Weights of a small contrastive image-text model.
Model: 6.68M parameters, 64-pixel images, encoder arch efficientnet, encoder norm batchnorm, encoder activation gelu, encoder depths [3, 3, 9, 3], encoder widths [16, 24, 48, 80], text encoder width 320, text encoder layers 6, text encoder norm layernorm, text encoder activation squared_relu.
Training: adamw at rate 0.0015, 2900 steps, batches of 128.
Data: trained on views of escape-time and Newton fractals, 145000 training examples, 2.6 epochs.
Rows from block 7 of the image encoder of a small contrastive image-text model, named by matrix and row number. Rows with one number belong to one channel. Each number is 128 + 24 x the weight over its row's rms, rounded and kept within 0 to 255. All counts start at 0. Numbers have three digits each.
After each channel's rows are labels from the 100 images, of 14976, where the channel reaches its highest value: "strongest on" is what is common among them. Only what is clearly more common there than usual is listed. The data: views of escape-time and Newton fractals.
# convs0: expand pointwise conv (encoder.blocks.7.convs.0.weight, 144x48x1x1), inputs 0-47
# convs1: depthwise 3x3 conv (encoder.blocks.7.convs.1.weight, 144x1x3x3), a 3x3 kernel
# convs2: project pointwise conv (encoder.blocks.7.convs.2.weight, 48x144x1x1, transposed), outputs 0-47

convs0.115:146141133132112149091089082128142103114167125118162108153125111104139109178145134116173142094154153163138155131091130140130152129183132140142122
convs1.115:091103147130140118144111083
convs2.115:141169133141147132109123107130108087100138125084140113114095078088142177107141113106145130094140127146143126118109151119083119092114130155108084
strongest on: Julia set

convs0.126:130090143102166124156142104181163148135103175161110105131155145140102099142091106126098100169116132113134159140134140114176111114113135119124123
convs1.126:138088103147110099150156137
convs2.126:091105117146133140115120144173133144099129161083156109149124127131140116109111106093164147165144083123158092135083106149143119136093145112161112
strongest on: cool; Julia set

convs0.68:119097133124163104149133102151143152087133122149136146129185122115138117147146096108091105134157134159125157158125160134127140076137064147115129
convs1.68:130092110161130165118102109
convs2.68:163142100126129130146080122167156118100128110086145132157117127139159148153130102101175137107157170124155128155082131132146148111114157125143088
strongest on: cool

convs0.66:130116122133112135103083100139136149062126128109137092150131093095111108145134128118156165099165147145160108180109101139127164143151107121116124
convs1.66:168101117116096150104142147
convs2.66:117116122146126130127099138172113113121097142118170132097157135138110096154095127136134138092154169116156175137103191161125114125125095164137122
strongest on: tricorn; vivid

convs0.129:097195106166119121142123132113111082089155086115145151104110110135147163100145136115135148114149089131134112124092120125100105108125088138132108
convs1.129:108141154103134144090105160
convs2.129:131128148096150097143122151117129168112122142131093096150128132113128125094101062133093109134108116146144143158155149096118137148124095072097100
strongest on: Mandelbrot set; vivid

convs0.72:125169141170141131101108122124131057119160114138157139123115101121166151132149140134174132109144091140124102127093106139109117076136153144151113
convs1.72:157125098135169114097150139
convs2.72:125100122111151100183105141103127168134134094138102099120143139114137150101114111143082105160132094101149116150137132110127146124093079089117093
strongest on: vivid; Mandelbrot set

convs0.47:129088118130161123138107120121124150150105136146095104125106147138119104123114112181088126214099105088139135122155131148139140123085124115123133
convs1.47:117094108081127143153135148
convs2.47:115089127113141125089125125177163143149125156162126104156146147144118090157127118092133155149150167121122143139119119169166181134155115097136127
strongest on: pastel; tricorn

convs0.82:122162114145083151093107118121114126110162136091147128134125108082140137147146132110188128107138113146139113121098080119110107142163160103172144
convs1.82:130088127153148152128089149
convs2.82:177139105123123159130164134134129135142119145079098132131095137116117150106097107128140138115033142142148099154118140116126132162124135156138113
strongest on: vivid; dark

convs0.21:134073113098153129164119085168153170099110160149129131135169128144100101162118089135115108150120133100148160139132136116173108129125110127132144
convs1.21:107117125089118148133152173
convs2.21:086136126152144144126131152169131115099131147130143127131130137117142115114114094097174137153203116128122099124062108166142129146137121114129095
strongest on: cool

convs0.53:054139192111147117170144136143119138125114122159129111091143111141135128141131167172124120120120131106113147150143155175107119128124124164117152
convs1.53:086151144101121107108157114
convs2.53:105131160110144107126131106143140096127149108107096139132101054131146137097152127146113144159113117135145154137148173108106106094136107175090107
strongest on: pastel; Julia set

convs0.111:148133105142131126109073105178126121099156113102188122142134137118103124175132145136140138099153139162137153144092101145129151127173100139124107
convs1.111:092091120132120114146144168
convs2.111:099136106118079133122102145132135152134090145133134143122157133131164095156081089150164110163136151127142161103151179107115123158092140118128140
strongest on: cool; Newton basins of three roots

convs0.103:102087139111134108129122105144157127128131116187132115129184095153118131159144139116106116123176157135110179118135160133131139085163111131124161
convs1.103:119159150124095144122106170
convs2.103:126119164096138126126131079141171108116149150154121121147130093110109135155145112088090175128128144089146140159163129170130120098165108132101123
strongest on: cubic Julia set; Julia set

convs0.84:116099125100120130156106126169142146113097170134112094150136123106102101145130146133117113143143143095146133154137112118224154154107131112134129
convs1.84:115101092093117118114100106
convs2.84:170098097099107154134114084151128146128126141122120111114173157150090085160136160103118120145103166097146151120129138090163145127154131112139152
strongest on: tricorn

convs0.55:107137117145116158141116105090095128099142129126131130125076118130167150086164123129143138152110046099151085125117112134116113142112129133157120
convs1.55:081108111090122131124148148
convs2.55:114137123109135098110116117165101128126120125119126092119074116107143126133099116113126122109174113179170176172115146117112122130142085136087097
strongest on: Newton basins of three roots; grey

convs0.120:129094112105167151143120103130163149138115134155128102161148130133086113160104101090074153153128159145134151155133176128134161103114106109136115
convs1.120:111151119124143173090104136
convs2.120:132116106132128139172136123113166104125119142120117100127180140151119095078119110130112165140111135117166129105142174137110192115090113111139103
strongest on: grey; burning ship

convs0.108:117100131120160129133142146180131134181113131139148114101142182145120110144107116135113135124115194131104159125169171149128125118144126159098152
convs1.108:095125151141119117155149084
convs2.108:160122131124121119134124136158173156151135143119039112130146144133097136161081120148123112138113164125162161151126140123150124120154158114160126
strongest on: tricorn; pastel

convs0.35:124133140147097131150127122087101121127111126124115128114114097109154163087145162184123090134126106061125135098143124105146102147071127126141127
convs1.35:155110071122113137110123144
convs2.35:164092087106087143106101140138150145116120170122139111148157122127093084160115143128138138149149151117172157136091129132156175112118115104149132
strongest on: pastel

convs0.85:127106126106123147114167133165152132167081167158121115127135156171125078138094100115121145159115168143121137132139153104139144178112143135107143
convs1.85:137111112136119098119077100
convs2.85:122146131120114161119084112129138099108159118137192161107142085131166119150187131126144143110151083140112102123129090116125123126139145135156155
strongest on: grey; Mandelbrot set

convs0.9:109090139087155136192122132130149137129108156156098090127162138139128095115103126132093112132141146082121153117155158098150121121083106112117121
convs1.9:108103086082130131121115133
convs2.9:134132128099097146117137093157131146117112139124108087119181154120105071171119108112152121142136190122150137121134155114154159098154133113128156
strongest on: pastel

convs0.17:172120093121113170099109110142149127113118166093137112184096135118127105155117114114160143137087149161177123132122101111143137124132156104161134
convs1.17:152165157139144131162145151
convs2.17:086143166162154113131127163123107091134145086128116132080099116109147169092148158143145120121146106144086100138122135127105126145118117167095108
strongest on: grey

convs0.99:115154159137103115108130111120123104124132088151145167095140102132117152119151157138149109123139130128101152063147136118110086100147142167142186
convs1.99:091119094117125124119097091
convs2.99:117116148126122112156121143142157133137096107133159130079181143150128142120145183148104122093132128096072134089106126131147150113112123137125180
strongest on: Newton basins of three roots; Newton basins of five roots

convs0.80:148126124142097137155133136068111119146143129146111173137111101135165147099122115135131127144095103097121106103147088153130109115116205125149146
convs1.80:134135081136164119096117114
convs2.80:125132140158134130106114133170112090090140151090161143149119108144106123145145145089153169102129174117119125129079111154112140085121148162154112
strongest on: grey

convs0.4:139137120152132127100141133198122116153131138112168117129136160136098095174100133073127127095141168160106142141129159126112167154145126143111133
convs1.4:133110138137083117176141130
convs2.4:144161174123146111130123160145158106152117142119075083130111137121088160159141159113113085136111178115123135168141139116113139164133144144131117
strongest on: grey; Newton basins of three roots

convs0.124:130092143059121134167147117146149181124100153133136121129154145145120108132083102143109119102115127094138142134157143199134112125124130127136146
convs1.124:119174128093135143094145139
convs2.124:135127122140147125125138131152132117084111155086124097160099105084112109088114090114150120155126081131176122177114133113133103149102120122123087
strongest on: cool

convs0.75:105090135093102125148132127139158131116117123135108083136162143145070110136128135130084087137160152113132124157158152124158146181097116105115145
convs1.75:084107139090116150135139150
convs2.75:091147136150160126125138141169141141107122165136144164176102131157100129123096078110129155164192109107122100135113126137152128149124118111133102
strongest on: pastel; Mandelbrot set

convs0.37:107123125138143090113119137178126111142125094149148128087154149149114120156116140123127123127127186139087181112138192122127148119149097155109138
convs1.37:100145150095129155105093139
convs2.37:109089157080128125150133114123180173117149120187094149160147137127134116142107122133101151163146109117125147130145107163152141147163132098138142
strongest on: tricorn

convs0.113:102102134121146116156129150130123150170109103169098106123124133134112138124131144148065094175153134058116109135157134124128123149101089126127124
convs1.113:129128113125135095099081101
convs2.113:137064103109100138129109103139195156136116141150142125099159138152125092154147140135124127154133142133103129134115104133187170127141104105131141
strongest on: Julia set

convs0.73:096112153112156123164133133069134112166134106155099111115120126106115156114146133167086090130151090099121110128142129132125102109077122101122100
convs1.73:107108136099121136113115182
convs2.73:158144141112134104133130160082133154139126140127071104136110148103158165139107112152119133143098146163147151149166126099117141182165141105122100
strongest on: pastel; Newton basins of five roots

convs0.79:159167121161088127127140130106104110075160137114149135134112082102152139102174118118176143079140091119139118144113115132110112106130146145149117
convs1.79:126102112124096145093160102
convs2.79:122111135127097175109119142105124170140112114159178166149145118163120109119142175158138140118150152127111142115098129162125112114176115151151171
strongest on: Julia set

convs0.49:130083165076157125150149101129149141152087135130112125135145157137115099152110116115108106167139137128117161131185156158146156085127108120128143
convs1.49:121104097127132133167165155
convs2.49:106121137107154118121116124172159134126113177155133118167147146151113102116089090088122179141142116111144089180130139156138124127109115100114110
strongest on: Julia set; cool

convs0.138:146122118169140136162101096102107126094181100108170133129120083118126163126187132109151145135115091134144111109111108107106124086124124138133140
convs1.138:168126113126122113137102176
convs2.138:175155098125111131124100123099150159160123135119077088127142120107162123121083095171129156152100123131155149164132142102139154155134126099126112
strongest on: grey

convs0.28:135100163110133085159155138102114115168116111152123136090140130121141150105119163156103074129165132116091136086158149129126121095123118133083137
convs1.28:146150163142119140158153163
convs2.28:121169148121131147095104093116150102120167129133130145143069087100112130122176118114148142136109107121134109123140087136114092124150155070127137
strongest on: Mandelbrot set; pastel

convs0.105:110142127154159104168100107117104108081168107139138109119131095137148147104136130135139138119156088114135165120137142142098111077134106184100113
convs1.105:135109146135168096105126163
convs2.105:155105135108085152121161134134137134186070168124154130152130138130119110134122163120129117070117151148125117131113087144174125134115164141124136
strongest on: Mandelbrot set; tricorn

convs0.141:109114140106149102130135142163142119164118140152125119120165149121102111151081123143107108101164179143119209129131163152148123111141117127107126
convs1.141:112085143111117090138110105
convs2.141:177131119126114148130112135089158139183135109134082134126122151138131144131139139161142104163071117149133108149140090112150126174126146104165148
strongest on: cubic Julia set; Julia set

convs0.6:161145091134118189096142103144129114159127141117157135149122157149112093160102089112125168104104170156134118142125143118141172157139154128137116
convs1.6:141122098176166147127134125
convs2.6:111099134141154139117135140114163090175125089105133134099087130124132134100131135152109136134137176135097069104159127146142155165112093137133098
strongest on: grey; Newton basins of five roots

convs0.11:128115140132140117109131158181124115163119112123164111100143154142084130159114158106125121121117179136096160134137196114118158153137114157115151
convs1.11:151098104157128094152136105
convs2.11:107122142115125140144115125086164187125152121183102148188130133148135125108107105146107143163150095136135124141142117163115126138131130077140157
strongest on: tricorn

convs0.41:128102127126127131127115148128155149141111178119094098173126158112105087109105121138122115150121133107156110171120123121161135180084103078142114
convs1.41:105123106129079163114144135
convs2.41:101108120136136132144126138150114116125072160139118126125149154143114112093091086134095090141175113098139111110136155152133141123065102109136095
strongest on: pastel; Mandelbrot set

convs0.83:125079142107144105164115136130131129124094164160097100125148158124092107113138153152078112139135136088145142147133161117156157135081096120106107
convs1.83:111113085088108126114126104
convs2.83:180104108113107163141127115154137156117122164110121088122144144153098087151111125106114118153100191132144165105140155099146147130126125147121159
strongest on: Newton basins of three roots